config.yaml
translate: 0.12
block: "sep"
upsampling: "pixel_shuffle"
lr_schedule: "wsd_sqrt"
Rows from block 3, named by matrix and row number. Rows with one number belong to one channel. Each number is 128 + 24 x the weight over the matrix's rms, rounded and kept within 0 to 255. All counts start at 0. Numbers have three digits each.
# convs1: first pointwise conv (model.mid.1.convs.1.weight, 128x128x1x1), inputs 0-127
# convs3: second pointwise conv (model.mid.1.convs.3.weight, 128x128x1x1, transposed), outputs 0-127
convs1.49:141147144115176147137127135112139164108183097137159117099086149109146119099124162102205141223164123094141156156106088111124110055113162120116148125124119098122107155133109099146132109129081105148139106103124166128150081199120115159119079136165143148123098118115168146109045115113123109152169108159178129148126096136098139128122149148126156113102085142134120070146072111113091143134149
convs3.49:091129154140090171128203150147135111153116145081126113097142135158152158172159151122152090135135095158105155125156150146122138152139154154084096168138142115168115098129181090105157143137089135158149121173149122107111074168156122120147167132152128120151138164173143138120162089138127163113101163142077143102081139129081112101155121160147190123110161147146118190143101081142111109109173
convs1.50:137145123112100138132182124105100087153152120176103166086134127129108173106106093171093136074126133116108120124147112158163082110127120099144131101123086145121160131160143094131145071160146109120077155115148103128144142106103120139146147112106133134106147168121098152139134080120168150106127123109119089168134137102130133084087177139131116131148126095128086080110102106126138140140109
convs3.50:103146159117103128102141129144120157131079106084121125146118126140133120111105118154092117134099110122093168119151160104157101104082187174079105105158170168124114148081111084169132143149132132159161133173191107157151112153172100102152106121144126099107113117158140150136110087136108115111139155149109137089141135154111121104123174140140126152094147119172147143166105101119154113148151
convs1.53:130134108109152121111081117140136117108179139140199137111124150134129148086137112097107139073110139117138131134151116115146140115137104128126123132131122111113140105117127099132160094149138126143068119118151117173133171056110130104149176136077071119115126114141150130162094094123092125103113139123146146145100129126109120155101134145167116109137146118141130087133142133155105147138087
convs3.53:147118098118158136153129125134140107091161121159146164153175133119113133141122144092153145114171138135168096132079093147101142157148085113170136155130093105128108094165162130107106126111154137103076102098084149110105130108102173152132162112109156155167152142082120113103131144110173125123113099139146108141104118101159140139135096089114134110164110166103117111112150155150111139110131
convs1.54:137157086125128080094127197140148157117115120106134124124122140109139133153138125109111155137117139102129161113144132144123148089121128158137151129117124135152104158115164146082128136095111194161161154164105109139151112128136095130093131122157187122171116150108125183118151120128099120108188120112058172143147138148155084139135135130141127109154109153104102154150147097130080118113101
convs3.54:137113099119131111117136136111143139089099151122106123142141122130142118127139147125127113094160153147123126157102115100097116149120119124158149149123109131119114130152141125073137131108114144135091102123124119131098093115124142155141114168148136116105143133122126112137129130132114105149108120121126098125133104133120135104124131139144126090131105130104124101117111142138134136108122
convs1.55:113127132082099136088119094096146144125114110156100179131146127113103137155167114115131084155135149141132154142124124111146109145113122131152142111105197120158144123184149155087132102118133137140109149112153146117065138117149085160121143133128096104134099127136112115134106149117100121170113106164148174136127131106111149130118147148144083106184139109132138107119108118094083150108135
convs3.55:173106131114177120151152084133147094132165142177138128115130120106085112162152144117151154142147099131154094092111103158088149143156100103150098139147114081165124094163158162104129103104138110095116139112105157088105130113097107150121157115082110172128165139091093079085142154125163123110093084100156128122107131094156139151131096119125146123159112144100112137102164149147098106099137
convs1.56:121115140129131082168127167127108155155106139109138150126150128116140133138189134137144143149122131100095102137139113116101105122128162134145129133146144079171104150105151122099156151109169126141103167120096125127069122138129109102140159129120112118101126143182133116091154171142143144144055153111153125126145116117110096128144162118155150131110137143176095133121121123116131113131107
convs3.56:113172137127119156126128088166169116136155132111134121128136108138122164142104109143113122139101112099114100116145140116121123107159124117120128129121122140126121146119145155097141108138102129144117153113132113135090166125131143124115162118094082127117106141136102114108147103132111100093132102109125132159141109139118107148103130124103131137115135107156120138139131106127133152136140
convs1.57:138144117088080133113196109123125120159123096149068120137132125135122154095101108138106133127107133102101142112144124134142076120098131075101073094109078128119140118118125171108146118140134096129101114124152126082142114137128141131155073132130100106084161144141116134119146112125132143105127121110112114133144147118159127126117144150125111149127130082115116139146098144102129127151122
convs3.57:109152174143106137116134099164127144163124143096145146147116156136118164145096085160140118135103118100100151109152156141135128088128157163101100093157164144107119156112117111155114148141129135138163161154148126145138143168149110123164096100134125110126126126161119129113130092154108115126148132142110162096122153140111136122130155112143108167117142108158141156157119102146159116166167
convs1.60:157135092131150124142049097125134114101128179130132130157134096127135158168150141128105129116153128115119127113112115120125185144171085107115142138134147100171136115097140123190086133139098115134153103144148129120134125154131104151156111107167100130090159122142121142117155158116121115122123089144083135111094097134149138162130084105126132133089158154130156132135153150119143140142161
convs3.60:130123162122125130148132153148075133124119084119120123133140151130126119126133130135134127157137133118149153112119130143143139129108139160113121115122160141141137120118127133169110147172158158135154110158129122142163087170153114109133112088164179128152118135137140147136098120122126151100160150171134131123131161126129110135134141136124122160120185158151157142111120109121130129134119
convs1.62:159145132127145118171126136127120075123113130144140108091134110131112173125142114156140117103156128147107127120127118144147113093130124101131152130113112142145117122152131095143155122136170125133110143120088093152096118172103120117114118113129148139123137153119154150125145123138145131128146126106129131158135160116128159083138143144133128119136151132115101111099132092154155135134145
convs3.62:143110114135141142149122121100140110124145147141155123118144128125127139136126136104143143120138137133138113132128110162130152136168092114164156142119103098130123103159117138108125121114127128119114114102102136122110143122105142124112146142128127138137121118113136113119137139141134146157139117112136110149111109105146140138140109108100139100143138138098110123100143130130107142116119
convs1.67:138148145086140129131113079140115085106137070127156129100099105171079111164120128131081172137104139097107143160120143166162152109119137112122091169124112128113140131119120106099125146123131143131107152147133144130120135116115098122140136074150097173119120149131093105155104141140171118153114116153132103154104112135153130129107096080126137157115142134123148119120127132121148132081139
convs3.67:123093115129156160135150106097158131122116182094123136143125130124126158151110103121135125092138112125091131138137130135118119129146127141143119128142126110105109111126121102097132117078092116131094134139131131123100136131112124137123110183137130112157157156152139152135156116137134132157114130084113108121127098136123136081116115115135147105142092114097091129141106127142133124121125
convs1.68:140192142075155151178103131079094095118103115122159107121075083110113091174072135166082110147155122141150197134146169136162161122085142155134110162126088097101082083111122128104132146163129159122110131145107097174175135135097137120140123151149089144101145159137107124127119112159097122102068125090141126165127084120102128154162183141168157172145172160136117131136137147138105131104167
convs3.68:134056122123189108122136132096119117109097143123085080097081095130122101109164144131116130123119121127109106128112108101117100136100128131141148133096105117125141088118154151148174076093102075111115142088156130136115144096113088134098139204138122135137142148151155161153174165129123170176096141076139103148153121118143128112110098133160141130125114117113129071106118171110122120099085
convs1.70:143173107096138127140111151106126125106152124134105122127121111131131122129081139123093130138105166111116153143118137142129103142095088126148153173086136123097158122136126111140117112124128132124115100151135125095116154078106132122115095111165126171129121135126115141149154145166132185157114108128100137155130098145113131086133164153142092066135118150164151110168123143095122133134138
convs3.70:140170103121094103131068151098133151114130116138145173159163136118135132111092126101143132114153181135151156150105119142151141133132126109166152115146136135094108154135110127129095166144157173138116081142093135141140118128133160126144127100154162124113130098101113108139097129110137107111156115146134125132131118131140138136122148128094080091145117132105114121119137121145139144139095
convs1.72:143140114106126190155115092137118126170159143138125143141078111142112151161178133112096145137137134141163109166149134157099163102111138124090093157206200103146160087147128111180168129163124115124139108125190128117159151147199062130142100099180124184147130167099099100108086103138146096150093089138125102140081102108138167147086088132128128153104146168086158118143124106121148068143156
convs3.72:131124138116124112134109151156092106111152062156156110113129135141134116080134161125128134177113150141165138094097096153152146158129126141136175127115127125156152116139121149167116127167160146119145105118111131141166116142146126105135179097137132168130086099124157123131100131092132160126163124155162105148133155091156130179157114109079115162131181175146171110076151133107097139104091
convs1.73:169178127129117129116101137159139133144128147085077105152132143141140143137152119119153152113150144162128130124142119127134154101150076115114134127096130125139190076108138139139137143171104150117130142169160133127143151136108121098118108136111144119109168102115120142148135150086167128122128100144094118116097157118136166173112096146145138110144134125145130171159169137115135119136153
convs3.73:094111171146093116102121156130069139141081093095101099115099121136154113075147100159116110173105148126116161133141143120162134117091162145109146119091157154124166153104104121156143134170145126137175120156155114135179117161157085106144086114169167115151107114151165156159102126109108141109150173153124141104137137149088110112134150143132126149116144123146154114127109127109111110143079
convs1.74:117138097123125130165083123151116111103132153115175109133110105155123149140166138115111111121147152130162126126121135145137199116144058162134132162143119097180123084112120120116079144149125154114126128124161128130120129134111138118128160115137117101099147108138125119159115132110120115121108100113161138118093128097133155164169150139177148119124123152120149164146205153091134112121151
convs3.74:150118089123178087112113126079142111108138143166133122138140128128116102131144147114128141095143164128139103133106114103094116127144094084158156148118100100112128130159148174124113090125135134112092139099094152115110138076107146191140147144094115130103127108101098105111125178117127107152120103101154134167141114113156137146133104145122100112138115147117149072094150161136128152113108
convs1.75:156139136135132113137129129134123114116147154118118106132109118141132124127155135124142124131151154135124107155135152155134128110160093138118120153117126102150150102146121131144114162173132164107124120136129124140096155126116110122113126124140120108129146115130144127138134153108157122118131086123120109124125145102137138166114145129126150124115146137145127171142141143135122121114150
convs3.75:105136144131073104116082136132082144129105081114124129130121116129149114075113098141121122178106133111131161131122142142188128113103149146127152112115151160111143155104084113167122162170164133134159108147140118145184135147152103100134099100156168120158098101137156145162102099094113137092166141153125130112139133144111119134125154132094121137125141121136137117135121123109116114158083
convs1.89:115144157098113129137129093149120099154157113126120148130131160129076132099163143124146184114144130159137088135170129123118148130114143142116122151110120142161128151158131103101133167113133127114105133168133175136093136095110109108123107115092093160115111131103165170164142092150130134124101121136142097129130116110153144113124113137130147163116138130088126134117113133106128130132146
convs3.89:135145150144139118153141109166141110162164118164138120093119135108110131167135139127140136168115115117147085110133120156110144131154111098117111119128111139158149116142163176130137120155132115110152157097108127105108160128111131137105153100086097151138145148109087096101145141125143124076117101123141146167114134105140132182108111118149136156146133121138136161125159148137105123130157
convs1.91:079127158091130142121126092146136090143135130138130175122125149139091128107145149124141165101151139155133099146166151128115155115119118182116127155131121126153126141149126107103124164127147107112111155177135160164104115086109130132149111122099089141139097135123143154156158120155136140152109118132155107119134119111157139122113117138122143161116133129096130146139124139092123144130139
convs3.91:121139161151142129150152109170136112176152116142119112088107131110110136173132124136137127172103106103133092109152130154119135123147130108103099114131127143157153108132164163141138118152121105115160170100126117105118162132120116133096143097084094150150155164122091112109155138118151128064113116127128149152116145113133123164092113116160140170140128115147130169147142138128116113139155
convs1.92:120142152097115135136112089134134109130178129109131157141164132142096149127159158160154173111136147151151084154138117145115167088104138178121124165148142142149134138148159135089114151128113125114113133150158172142113123086136121125117090104057101153138110132055151156131117080118131118151119134153129094130147145109131142132105096144121133141121138158094129141133129117102128127130144
convs3.92:136117144149157105147122117160109100149155109172124089083101114103108113143158141126133137168101130105142077107119107142117134128145113088121124121108103127150164099135167200147132104147131101103154160074111129107118162103107107143092159111088094158133142134114102111122147164102131141092111106115153136177129144100146130186104101119155121167137129120139142123110153170127102121125122
convs1.93:172140086135129129175119092144104109122165146109161121123170101175132161138141106159100089140119094112057120104112127151146122057144058149153116163146141175110128134143134141168151167078152111132152149140110066133152105119111072163094154146143123137121140161140170110162171130147144149122118098148142162109122141148161123131104121157103115137093183146171096146117122100170167155156154
convs3.93:128125165155100116137149165142094150159115102116107153121125151140144131136157148141152104176144115151133159116126136128122125141121140161109096117151152155144136122141140097116116162148135143115161108154141119128143093174150110103132112128161166135138154145133142141128104107134134140102111176160113139102118164115109136115137132148185136149129141140135151152142103134135142120125142
convs1.97:144139124101142146118083116145141128168120131090163108120106157155116121104137118106103110126122149096165158143160145118157142153106087107126114175103141106117149098136127104106116136166140149125094117126149111162149160094095141096137146130144081117104134136155142119159122116116138109116095114119143133155127117110118156190135132144166140120179160119137133133123162140099118142134127
convs3.97:102152158130072138117116136135105155147113099107130126147123146138142140104106104148127113148107133120115178135160170133178134116108169142112124116137175139119143176102100098151112144155135146165166133167147116141165119167164109108152106074169148117130111116162149147153109101122120134109170144161111152087125154162096114107138159138097114155118150123152131155153113097116131113161116
convs1.98:112124132131119193118108147163097093147131157118150097149089113145101107155162153106115135173140139147127133137153136156098132110098124155129137148117100087155102072134096155090108107150086133097135161160168137127184122120100106120126147115137112131120129094132099112141093137169147125137099101097183119127092151095166199096153184144139132128138106158123153179161225195069150120088154
convs3.98:086142143148046149104126139147107158166110118074127130122110115138155158114121084147118102141084106122093146132165171133154122095114173146081107119125168156102134154099094083131110164139120117145166133142157103132158106145176097097134097093133120094120120101127137136148121088097096121106128163170070157074114165171063109092127167134146117150107115097162100167177091086124154094172146
convs1.100:148155124125142136097087138136145111142093109094166106142107134149124111158137108114111135128149144130121150129135141133109150107126079123101121183117129124135138100122133082111116158169105152102135119157139142141147133151082144095142082132144127148118151082166105140141119150139180104147117122131105135156122142127130097175153135118161141128150144123149175145148184112165113128121139
convs3.100:155128101114198145146125100121193103129164189146140119105115123107103142170134136102146145099125112116140100127129104141093118137157103106142109131128092082125103085141159163108144091072092104124092153115107146100079165093087144149086177174088084146125165149132097113115185160134148129139091106072131105170119111109168145145099090124128154112153105112097103143119136143146129119108135
convs1.101:101139158085139132114113081133114059158136116129110169142117139149084123123151149149130169100142156147146085169185169132145162116116122166118134158130098131159135148140149125101122166118145124100109163179149162179098145075118122124155124069117046151126108128111144154183149097155159126168095107127145084137118106104152114123129118155162157165113165156097118132134117110101107127131151
convs3.101:129121104106107143110122156090114143084103137096138161176161147146144138091112128110140125082162151150126169144111121118132132140117119154156150140143134118095097142137085083115123154113134161143098084162128139152141091141137143117161110149175181103117112108128156131128105105136128125178145141144116099094133108135123133089163149131094110087135134149110117101115108106137146132120090
convs1.103:134124114124110157148108116111126113130136130134110127156107108150114138126148130113070167138122138108101163152136129146117148139123102124122116139119132072105150111099137147168113105173126129097116082134168183087157116146147122109128102087149117147123140117123078096141114154141143104122126085126120099132090129102159152120103131125161148116112163122140134126135120113127173111126116
convs3.103:140094123137162138138156117118159129141121179125103141131118133118121142178153140128153121094142117128119105133148125125083128129145118125134084133145113112125111100139143126093155113088093107123119148119128121110105128109110112161108113173120115125117173154133105112108155142152142124122077126105109121130131116126117135099097117133177148111157095112109104136157103142145139110125151